config = dict(
    arch='unet',
    model='model that predicts nearness at each pixel',
    dataset='larger renderings of crowded toy scenes',
    train_examples=45211,
    image_size=64,
    crop_scale_min=0.8,
    horizontal_flip=False,
    norm='groupnorm',
    activation='gelu',
    weight_standardization=True,
    channel_attention='se',
    pixel_unshuffle=2,
    widths=[64, 128, 256],
    blocks_per_level=1,
    block='plain',
    attention=False,
    upsampling='pixel_shuffle',
    loss='l1',
    targets='nearness',
    init='torch_default',
    optimizer='adamw',
    lr=0.0035,
    beta1=0.9,
    beta2=0.99,
    eps=1e-08,
    steps=26400,
    batch_size=256,
    epochs=149.5,
    lr_schedule='poly',
    final_lr_fraction=0,
    warmup_steps=5280,
    weight_decay=0.03,
)
Rows from block 3 of a small model that predicts nearness at each pixel, named by matrix and row number. Each number is 500 + 40 x the weight over its row's rms, rounded and kept within 0 to 999. All counts start at 0. Numbers have three digits each. After the name is the row's rms in percent of the matrix's.
After each channel's rows are labels from the 100 images, of 14848, where the channel reaches its highest value: "strongest on" is what is common among them. Only what is clearly more common there than usual is listed. The data: larger renderings of crowded toy scenes. In brackets: how many of the 100.
# conv: 3x3 conv (model.mid.1.conv.weight, 256x256x3x3, standardized in use, each kernel summed), inputs 0-127

conv.94 109:494559585543471510553525495470529446500551456529453517584437485560545476516507554535489528488499538482582516432508545542494511511505592584511466463480508524507545535475473483498539539550508530509493510440522519522461509504527473464551486536493544582522516551500565546488440470527473542538601484480574573519556517459464454504556511494463487583542494486517487561508500464557565494491513
strongest on: umbrella (36); lamp (32); tree (32); largest object: umbrella (29)

conv.130 114:473532574491536583528499515434538494490488361490485485518567538511508458475530516501493535492490528515561402550453478512532478427511514552530495484493542449558543497470493522493467543500512549495488515511564527519516574481411484511428498512525475502501586472542551522507549489508539433570523474479491520494541526507570486502503513543487510490516438427472500467403490421539500476551502
strongest on: count: two (51)

conv.101 102:477542558493556581559547540481546479537516530528487468545522505511519473509566472512546548552468489495577561502493513445492472511531506576486530546488458470503517476517538473519511564522493511499490452466543510510486518540510538505548488474569537510478564512511526535548517468528502467552570438543543562527573552489507493492496545480535445550516470493464504459517478479559473480496526
strongest on: umbrella (40); largest object: umbrella (28)

conv.224 096:537529519510492479523544484519498545508578575572488499538482545512590511567479488539533499452554446558542537473524524488504460526509482548510501535526499521470529574506480523527563513539503549489495436402447585545536468508549464508453491478511474490500517514479489548559470495480478489500560483492572546511518481469417469523434514501488418458480409513499440479549399553534518463468539
strongest on: count: two (48)

conv.16 119:458533524486472504538513538481550434515433451518495465521525539500548504525441484508530538462479510544519504571530544500520524490512573517517502570430463559611528438521397541482498579574478447508527510506454499441549501411461493512483496509453439528508495479531511520432386450511546510477502543498353514497516579465514485502515434516578447423396589495479555531495522516506502455519544
strongest on: light from behind the camera (50)

conv.192 097:489510532449490521466498537489482468537500432526459502495433514474486479465480488480492468561496484534566508566469579460518508478517561539574472516527532489553555537488463545465509565605466510524499561536528496482519455494416497510547469482493465506559500452560532461463454442503582537495500390517438510487526599493570515540531443467487456502450508515536550504544565512501519517453521
strongest on: pine (50); largest object: pine (34)

conv.65 091:448513503426455464518505446462455460465551467482481485525479552501565499485540400514525523552497528411581485460520511464553488515573484545505530496560509567569525477569480533474563638545443486584451487523474524462407580542493485534508533512479484478580543557564590480507545559487523512473507529491473542456562604571537460508503468519459508519561530487494534489523494535550566492474545
strongest on: pine (40)

conv.240 174:521471515474503452472514505496482512516522453520545488477481426490573558476481498549532484498518440559523417556439520537532544484540554497474462479505472529572523541473479559484465565543494476492584548525455466447510497525434458493460538442479430490505492448569495543405445455462520494436460571509410494478495495496537577506461470474528501454501548507515527501472525531504503531445515
strongest on: count: two (42)

conv.31 085:514509530560513547526476525495460534445452517465480534518541476548515471504526501500503500475485432450554568473547472512530551523478529559450371528470511590477544485443497503523563507569457536545524506556498538493493487531509513601572518571488505468428543556495502559581481537461521565457534452490507531505523502517524465500525601456437417530489519444533466504521403475530431430437513
strongest on: umbrella (33)

conv.241 076:514522468529440440497527431460541532474551499529452560523481435476510484533434453540471529461485489436514513504563536490475496489410510527500497540473484497532491484457539467548544581549506526539478503461409573548527449477473500439511555483501496461478514519523489537517495543458467397384536518502591527437541483479472453511477511473474491517505502502546515454447492497526446526433550
strongest on: count: two (46)

conv.27 087:543542519501513430544489512516570624468479379537497565563517475487554474521522420510481554475523467504577529513467485493483480538553418567528436524466518497523546435511465493534541504552504464532522475469508539559501546518469523502481548547545490480495565474481553548500508499460464440521564477532537559552557573490475486542473543523428511543504511496479482532452514505554481490526542
strongest on: umbrella (39)

conv.93 097:504475518511532443477418503517506516528404514513427457478521460512459513472510514496497470526472512495518423489501548456561531507537624498542483585442496456604521510409476499482529547558529545525515502480575468521431515492442506502565495510447536507457515547558572485497555445519511516446487528469439476549500492452542480476455533445471525504470502520454449446467470558510450472503510
strongest on: light from the left (61)

conv.252 109:545516562532513532518548522482501543505496509478508467531489501542539496562506488533571527461459550547591499514533529529516467472517530562566543459507490523571583547518510532514573543572457484521502478468555538534478530551414531546493569544492528509482576574501595559563478467468362463456560492471505533526528469481514441501474511467455525559488540470472475472492518457538468509463518
strongest on: umbrella (48); largest object: umbrella (36)

conv.215 085:488526511473483531510444454488482457512490495532481527537490535457490506517466465558499504513593589506559450394395570500458489490505504545384424481472468485545493453464478524479537641550520488516555421508505544517420503429515510470504542547400516575496510491474517507492449533520488463506556445563524506555540521523474498508471470455475484585526471507573487511522480583493530550523502
strongest on: umbrella (37); mushroom (35); largest object: umbrella (29)

conv.168 099:451537546543444463508466528544513457515506519528480499515499500457449494495407483460522538486461480538544445537509537535562506494591547518556505520491581464584528552580505466438523577551500460453498417534407468513467554541468535480456515472482462497452510497564563504495547503493576565497472517530406515486511526528573500522492433461549513520452462461453512493535501516508520408475576
strongest on: pine (34)

conv.70 093:494553540479555532545547511513570462483507448560542479553477499550536464548535470415435548507511498478573473516516518499545584521510568580517492546467505447532552489563484513514603509539546488429493430447486448480558547464486505515495478465485429479539551502529561534514462469464452510457562433486491534506565522494526502470511501511584461479495492540486456530519493549567431538462567
strongest on: umbrella (39); largest object: umbrella (34); tree (31)